{"image_size": 32, "encoder_activation": "silu", "encoder_inner_norm": false, "encoder_positions": "conv", "decoder_layers": 7, "decoder_layer_scale_init": 0.1}
Rows from block 9 of the image encoder of a small image captioner, named by matrix and row number. Rows with one number belong to one neuron. Each number is 500 + 50 x the weight over its row's rms, rounded and kept within 0 to 999. All counts start at 0. Numbers have three digits each. After the name is the row's rms in percent of the matrix's.
After each neuron's rows are labels from the 100 images, of 14976, where the neuron reaches its highest value: "place" is the part of the image that holds the peak. Only what is clearly more common there than usual is listed. The data: rosettes with rotational symmetry.
# fc1: MLP up (encoder.blocks.9.mlp.fc1.weight, 1920x320), inputs 256-319
# fc2: MLP down (encoder.blocks.9.mlp.fc2.weight, 320x1920, transposed), outputs 256-319

fc1.414 063:569538471484470538476516418515577491482483431525484434487428487438504533489469517472449437530519573451511412518497457499545483562571485539497566531512498515452435487498563474472500475513664494
fc2.414 048:470525583544504524464518607509409522481446505454571527637575555481504400409515427565477473449513517548488597450499508495458501488494444477473505485440519553477461507495440487519447525550462526
place: centre

fc1.446 060:506477506602518607464528407549553527480528455482459467535426525524513548569422546553430471470503623464504516531517409462503455542530478469559502480478553495475541522534520527504521491338478486
fc2.446 048:530517478466491491513390510498503501508466518479473547547577434493518418448558481459530482579447379502443537471518534539508479479466534488345484500475505595532501506505497539462512483650497539
place: centre

fc1.617 070:490491468556521482516536577464481465481442517431596453569623499453547462462556498475485550520512425541486581483502459528492469502538519565466468486548450512572475461424526547456507478483461492
fc2.617 064:519494461575497490489512447507525554534557516563494550476341527499473473534509467524474528470492550543496508542495569495500494407483528512457477494488487435441455551407526541510596507385470484
place: centre

fc1.331 067:572495461572559495545444462510513484481440472467505537529503503526456502485522587471446532492515490561553548465542350549516545522555467537531491461467586457524462511413525503504500468484438504
fc2.331 050:527549517522480578464521506505477553537589530544573534487401506475457404495562423469493458585522562571478569500465581504439516471514525555438504527492479511510486548444517501505500523419476489
place: centre

fc1.614 071:536455502510500548466465472519460424506512494476443558458411555536459616502450554508530480458587611473515579521469463483570509517460475473495507464486655493413467475511518529490531513415490490
fc2.614 058:497556491379509577523564557506466568436521502510511495521562471505472400517554427459491464556475404481485588472521558579522480515495559567446535491509451513564501522528491494428483445503482559
place: centre

fc1.365 059:493530530574522460464453479540562417534478499563608615541471469550459495539460464543512513534505499503588540513451643448449526518436440599504471479474485508499561414493513446459560485591503515
fc2.365 042:537516525501574564434530414454472589471542535359486422471439431398540449497566567531414464429530512502456583477502395520520503504538514444511515476537509539496406551520517552465504462461474520
place: centre

fc1.581 082:427461526513447465524567520563483526518471581513612437537512527500545437507496475516508533425503521376529471502483536440501524493483501523478569592479377519450486490431534505481474419533579465
fc2.581 070:516471509554504442523483508464508459472419461419457523508551485519496475474489516553576505441433493476496457485527425511522470508581506505538498460541517539452455502589503543479574566498467469
place: centre

fc1.15 083:440534496414457465463513448541511512554539519523523444518487498503493458528474441513485517576402453499452447481515534505532467540515524517449523574517441498456485490519475494437473519544541501
fc2.15 065:487498525602532496509475500497484452478447487453499548545588475550537523495461516502539551419485604494532474496535455476433496482502434515531502520458551601441489495506513540521533525539520514
place: top centre

fc1.107 082:449562489573534582472489630538421474468438532462594490512532516492517469504504465484453506504551431536482573508482504557445540496501482566510472467489529511505545471441474491490539548450421540
fc2.107 071:495514426498470470510499452527558500458591555518444563407397463498461515593533534435462503547498528532465484520465524526542488475479587487479489496492447451517470550450565504508564464482494471
place: centre

fc1.375 086:603497505518588512524399476514573514485517456558465561510534476491453501510559492504518442539546447594454495537526435618512477547547499516559503398494605462557536514557422437542551581513440597
fc2.375 073:458529522529487529462512490528484504466554566469507531433461504470531509520501521463395510529512595579495524508456588496513561465425447486476518534450465512522493517380527473527443497496536487
place: centre

fc1.657 083:550542514458548519501452607456508487485458497557538514506526469454525436506541454550475444562474448562451472475506540633485469558529487479488474461539585495599529439568412485510500596495382555
fc2.657 081:470509486545494508461488435530523504471557564497461532441427520529508573533470558429441595540556627531538522547477560472495553479456484488511484564454506469457504519365562523553484492525576535
place: centre

fc1.632 079:621520522528518503539386410495582491545486478487435504502454500434506536515516463564513404505484508503473469524454405483564493561528474494541493489523559456523501510520508495563529528437500543
fc2.632 062:482542537507538589493522507482456518457539550489528515539580503477511447531524480405438517548557560576529514450444598529470477517395452453415523544450510597550535524443491465489398571602499522
place: centre

fc1.310 087:579535518525598484499463562499541537475520478551503485494506468489464514465512477542473405550465460548511455473502480593478452531522552516545448427494543531576537496558419470539476576475408580
fc2.310 079:493505504567499527479510451532514485444565559488500577434461499480529529522493533419425567543536627549534536530454564516532554455450435478502490569461477492491481519382559518540472494546571548
place: centre

fc1.180 073:517458527562491462544484441508443526533557511478429408527484549456531512488486556539452464470491565465504414458536441390565493485505444508476538545543518489413444556414562505481531398568609429
fc2.180 060:470502519477496526562482580509556498490406475460526510560572473543486414492481414506563475469462445500506533457471466522447469499503579509473502508538514611526488506584450505484503532444458489
place: centre

fc1.243 138:583490483406557502472450461467584515489537462552482531460478473484508535557500469561451480558469448600493398513469465509502470531515534504534468512517543509540499488620428473550501571489470587
fc2.243 151:449504528608486554489540518552412469435491546459476498531551503522478496440495547422492545501519601463497572513480525533488555510518398478457506510477465485504508500328557489516487476535564492
place: centre

fc1.88 071:618581522489595537489401536484510473433487478505442584465465504419496538580509544566498449495572493498503505515563500581477472560514557516517501434549625505544565461525487447492528583604481518
fc2.88 059:497508521523456516505560467493535582530589567500540493487426497432535486556484509401450513519522572577513555556440517478522596501456488505478484494479492513489452514380555532510511517447475514
place: centre

fc1.609 102:419510547565425485503550516535443468494471537504545467555529535533509497456511568413497578448489565412567573516504525455548533493548440493455542557524418496451513476370564541457508419562605452
fc2.609 085:544493483483495482545480503442546554555454477494483515499455474510488427546492441582554432495492432533454495461496438464514408460512573520448479477547518527507456514563476524473558521431411448
place: centre

fc1.62 049:563562556535536541501501451492575434556535434483618423573553442427558537468421456538422471511416509429473431448523399422588395585585486545549541485521469521522490426402536503514562538506560487
fc2.62 040:506564502584566528522524502456428570431435511439482576544502486505540388495539386499436463428563448574527549443496534512452451413447501472468522505476475530510499544483437566522515506513507590
place: centre

fc1.401 150:572503480439534571450464463498585525467498496492445461492506471489521504537512424527489467576460476552467416513454445495536515564506516464484524531510547511511520494591465497506430538440452554
fc2.401 166:457510532570454506486496527541432463470470507557499505512549492512484527438454536439485576479498577463536572518543559501461543511509409526478496502450490571504502480404512511508511483582550535
place: centre

fc1.685 060:531547489515499436470499597488453410508448550551555566541628507539492522516464540425484526599473492497554525551526585600476510478540538543459504497488542512516552407502530444484503607629512526
fc2.685 042:525437444561514522441537405463530567532534529529440513446365445448539531557453535494413505446542545492516581559504443426534481431482527427523539502479513477449492519448504550532601473460471489
place: centre

fc1.133 083:476485520458512455481462505533555491552517568529504423489514487463483424508465416546494509561474467454446378502537526478548465521483527495458541602529484496468485509497467477459447472537566515
fc2.133 065:482506548550510519488515495496451440475441491452509571559629491530569552474469527467553559442484578517530497471511473495434523530530428513516524526477542610455502486552471546507522571542519519
place: top centre

fc1.370 066:559464467499551508501389417497581461546506489489407544527481493535420560429472528563495496436528581512514412455530436469561506561539517484502450435481542492490477558559561540497496511416577529
fc2.370 047:461556544472511570495556544442419531489512529527566511482526526404525401501497499521506428596428495564448647456486653583482517497532483509494507450547549571541510535445469522498468500585431505
place: centre

fc1.468 064:568504553501535534507525421466540437482505497475416526461554480461536512507510559451492517524528592550536456510555398523509536547511437552519427463563599551496514459472577494566575554495520534
fc2.468 048:496544522549442595503486586450505575458597538619544481513353579487496392529497439493445453555500462607493650487425590516466497446492527486417532475452521466515513514399471492487545464504438453
place: centre

fc1.452 078:436513545472471451527505564541492506468487491611641504546545476558458419538484501486470491572526423509509576540548691555439477501482545529469517484465463491515497476470470456511510531615478520
fc2.452 059:599510522528521481520555412491555500519496501400455521500381453443551520505526511495464481420491563498457513545502409451567554476542452473569502494523504433451437544480500532474535519436512512
place: centre

fc1.313 071:528523512485611497529410596484536569464489483540517498460582466506495441515496481544511498567483396558486516493490489564423408520448482476498540459511508486607521479481386467572481616580469574
fc2.313 060:507506530566509515498559452532537504447559529464515581470415502503517571524501517460449529521550661553548538507500554498509580499474467498528510565471522547416476559432555534521489517470547535
place: centre

fc1.352 076:555507487472472449460502386537566461494480458529444527510442481496522590498475578528499542456491544467516446486529414438601460526493454546483560536469496504478471512526515540467461501511643439
fc2.352 062:472491577546479567549527633464483559522427516444593429584591519518508410454498436558588484491463466513490553451506482514436515561542509481486508455518524575532481491527477491489506556474464517
place: centre

fc1.373 213:489532434471565462543429491469550488560538461507519531465448500516505601569547564477507471448569514506575509554420504439443457469469560541553426515557513508444465419541494515592540513445487510
fc2.373 259:471562505386513457499476512463507593440490582497579414493546416484529442528466548433516501463518599448448518499485544579492424479485396518467442499490437335563553527385537518508529518497489545
place: bottom left

fc1.116 069:545464499558479486537517415477582534571518493524474482505532480450476595518498515500510478458467567527498445467432398451571487560557486439476517469548529473487488532531498518514442521469524474
fc2.116 054:477513529502536551474474522501458501466462518412538521541582507539514436445530432502516505513529479520476524442473538542477515494458446440447517564459500649532547491495436488484439543601508555
place: centre

fc1.329 071:505515524564524499548425498506523478470464446555454617468433502518476539554526590511507442450604537554524567500514448511478528445533483526562412349517588487503456498454518526492613473494433547
fc2.329 062:514570490485492535495540517504565542500571555434485525477425441438464416543563477449458436595490467477466558503435552550564548499487508493429506517516439496554469557427478457483485498467481503
place: centre

fc1.649 057:617549440427540556485438470462565505427436432506521454481518501402521425537535523499548481574519550487424426515507400509471447573496478580458564489461499534562521548500518517558534543464432536
fc2.649 044:476524525567571500473518485495520562495574520525511533545498515522473510455480476445395526467528567598566543472456560488484529502466403451477520510458540530468509550379586463509456580530487572
place: centre

fc1.179 077:492477524480482404538569408512508546541478539479478476502511517498504523457496516469540563441442495406458429499523491460521459510527461528491491558469410505498542527399524523496524388456585400
fc2.179 063:456508534552472505567497566485507501480427447457523525545511530581486471513411505534554511441514458548538514525478391537515558502535553525465491451498465500537441451569483573469585529511480492
place: centre

fc1.253 068:535556457517579550454423519480528536522477456530580486494532446495486424523510489541483453583522394547468484490530427560486443498539500526526532404485595527570602489526452478550509594473378571
fc2.253 059:486518494519484512491522459515536510420603499448464583463438487546488506515503499438460553508539623549562573501444558492477580473451460486496492571471482545446462545401541550545476503567548534
place: centre

fc1.554 080:505515463575509495524495572528468528451454482496595438518494432450500429498503541435471561480528462523544596489524505589508533514572520493495499457480529501559519503471467529525538482471410510
fc2.554 067:520525444526471496485471473490551488522539557502452582454374501479507489537507505513480482536509500514451519532496539447497526454499532511469467476509464421446463544437528522510584482422493465
place: centre

fc1.101 185:532492457496590517504455428478548481554507427479434528504468515527542602528520486559511444495535455570566460543427468441490541512455572482540448533527564491440509476579443485582485520450466542
fc2.101 214:482527510424471463510519532504437544426488577513531448497557461521494437498452539450515545493518547430467548486531561565488428491495382502478469479469440379557543521369552480479505462517524516
place: bottom left

fc1.612 077:501491482558476541456523442515486423534466427519484476497496573550539551518445428556515520479531564481480481484469386456553492506487423454493502491547501466445511467497504544516443451407521473
fc2.612 069:482505498411539512503458534520480490451457503500518491556628472524510442482546498462506490532470429460487484454518527546455484508474525487407544527486529671527531484588485499474477494654486551
place: centre

fc1.641 215:480494437478526486547543447463511543562517478520508474433464481507504515583590527480505501390499483473520506524591560439495486475503507556498533549561445486457417436517457511500498534521597497
fc2.641 245:530472362459512538560537496486495515471413489499495399488568479556487476499609457496515500498459544507473533473533507530527533535490448505491532467604516320500524449489507497482477488463490548
place: bottom left

fc1.558 063:561461516462525483522516432512537454530518571513524538466532456484452519480475467525534475494444520490527431522461368458561427499521456449490603514461457456482532511525495533526502535424553485
fc2.558 050:442499514525520581506479542489419504472463521484509489579580544515541442485445453471487513476515504583504484463534484508506466465412509443433501516450551581521521466530507528508489494595476592
place: centre

fc1.494 177:538483479465550497511477457439527495534511438471436510497432527566487575572539496554446473496519445578545447527467519443486553520497593495574436560510571511457501463600467457598497520401455518
fc2.494 222:472541515439484490508521505513449546426487576485547437500573439494527425467454522459535522494513567438459529504525513574513438492473369494437478495484413370570549513392548534464496479543524528
place: bottom left

fc1.767 073:574453516427503450502504388542553486575516448557439571447480500494543548475447517576527453408447584473445360444501410471506483558548526461491548612505484531430524541539482523522511538586585492
fc2.767 062:475506527512530558493501535461418542502433505429566434598605490530535444459488485512518472483521519508522503472525501539490469557480431463471537545484524590536524466508488529508480561562469551
place: top centre

fc1.480 061:431495526445446530498558492554478530574419503594648446512515534531560488580495465448557536483476574449546437464508574461565454482443478514511506583464424501462517467439507470541514536495521468
fc2.480 049:541503513609511448548508503478456443430452451350419563512564440495526457458486498528484527418464438521520501473510371520535480447529502467503510500527450538505494494537486585456582521550490450
place: centre

fc1.52 057:478456448498492453521413455561604532498446451450441474425418579511459515446481596556500486448523612406488444463519412462532457558531439519475471551496485504435562475602520512486535455476584480
fc2.52 045:505539559517503578508525572496440504490496485512551612544521509556467396428544446475454485547423518552554631451493545534479519485508455490479516491541484528509468567385485479473479551426492484
place: centre

fc1.286 073:519482543540520501533479396484515505534561485466408460522422560504473523507438484542525464443523564474513452468500389423537465526532512509502535538477529497414460504536525516502465493445570515
fc2.286 065:461539519438482559512492567478509513493431521513553473562644496473541437471513468492583480543515431512459513455496551554503465550524456493477457524530532623544499494563497513504450502518472509
place: centre

fc1.210 095:574548463422587500481388491511554535494554463552507598480506471509524544534534462523466463511523426598460432502532463549476435535496553554558455444508537480570503514623421463572547530554453549
fc2.210 087:492512549605507541475545477524461521480572549438502517494513483467495484500530507428475514529528642531497525525439552517541514481483403485481517501469467467526473521372528456504462544487552518
place: centre

fc1.376 066:520539428442549475498400551521506462431539464531461485506564487453467460516566482439558465586484395557463487462487438557547537509447508485473458484542537489534545462557475498525478570509481584
fc2.376 058:458531509507502543469552471522520551447543520497551569455447494507503582542513526511387565506531596555527518523453553506474606511477505520492520460426518518495516511374527485555515473508519477
place: centre

fc1.534 066:521490566523504508512516429541544452492498466587424540549444502486513544442502543488468495479530625428496413504529431493521437551491471479460540466468479519458531485464534566453528528490550456
fc2.534 048:480519537583495576507518608507425567551454549426500528566524493483546373484503398484502467547506471569478542431454503489516528494469519418392490519499538610565505494524448493504525503586432515
place: centre

fc1.146 089:573512459530586608462460540500511432509472490452454434495556452474515486448504460552485455541501414606474474484437447610513530543515463516508509454484573483536515445533418422566521551444426535
fc2.146 086:465522474478524511459493458507483541450577565534505580427440507491525510554523535429430565541517586522520466521492624502485469453451497501511478577461451482484526528425535535523460484577566543
place: centre

fc1.111 070:627522542475533537500404433506517477557549457576377574475450553500472603571532548598494518519559484552498489474500467524425457490537500470545502408494576488523437541509516473557498479519546523
fc2.111 055:491576518477495569482534522491504565502577541437505486530518456444512432512547487409537400579525527475434566499484550515593512544455453501479475462489485558538519502446490512478396509481503512
place: centre

fc1.188 070:552490546545539498519513463516526410466533413532457568523489549484504595491467630442458472418523574507538439483533406494515536529542464513459445521544589530482514457494521473496524535536527494
fc2.188 054:525531526494478587494563562482456577545549522492532502536469498465464418500549370552490423575485500546450628454460549533509469450504536474433498477490460541529463531433474534477467493456434489
place: centre

fc1.57 273:497547424386558451567440467448523531524517474517520520493471537497505581500578559495541462409615518472527527530440483462409407446461497514515447483550483529502469426494507479578581519495546555
fc2.57 355:447574533411513464460440548418549530446525610485563439534536413466499441539441524415483480479522579485461527509464566563487508486499483550492418484441481442553581553453534484563506556471456524
place: bottom left

fc1.407 082:595490478484542530488457432495589532509477484508466544492509536464484495511497501579509437517526540539454448535448381470543438562500445444505495449519590488520530484551476527567500490444455479
fc2.407 061:489539536492519527466478541532399508447469521491522542527592495537535504433508476431469496571551497530561535465499591538433561569441496535471472560451497643518509470539468509488437533616544590
place: centre

fc1.24 065:522574432514515494511493521467483543528470463547548478497553496433536423525521415528494464503463417493464528532450481539511479599497419424510484454523614451547590524554399426555519540455389609
fc2.24 058:456488465551502487478486423491511512432588503502405606440446477537483562571494580406451570551517615576553471533487594522516522434439537543470482589442493527508529527400548541539527493571561488
place: top centre

fc1.209 085:458516536506419472491526514544451512503513523547601481556542451518481447474480541425517514449513554434526510505499547447451472464496457524469547571510389510502515482367531520441515432608565478
fc2.209 064:514468474585494482557516514463498525525468510401462475517438496547507444520474433566483487445472442541472494507502383495535470473498607490460491506521490461511461504513515543498596505388442427
place: centre

fc1.522 092:425469528441418467470494478514461533555511543568526489478484486517565445524511436459527572454454522396485446465510563430473481482515504481440573588537352513480518541390494507481476466523577519
fc2.522 084:501478549527497496515495519483506493470444421443470457559559506578496504456480504542555501415489510497545482495546394499535502518545487491542498465487551547459447467592459533456545525497479510
place: centre

fc1.500 080:511526489470459552515491433528571425556502540470487428460562526515488539495463415515560461555437526411457444441465448397515468557518473527489519607536406510457531479531521477494414483519542472
fc2.500 073:484473512516526499486483510493444498464417497476510519556567503518528482467480503511480509421485523521537496480571494508474455483481475437479527555467553656478523509543473534490539512568473542
place: top centre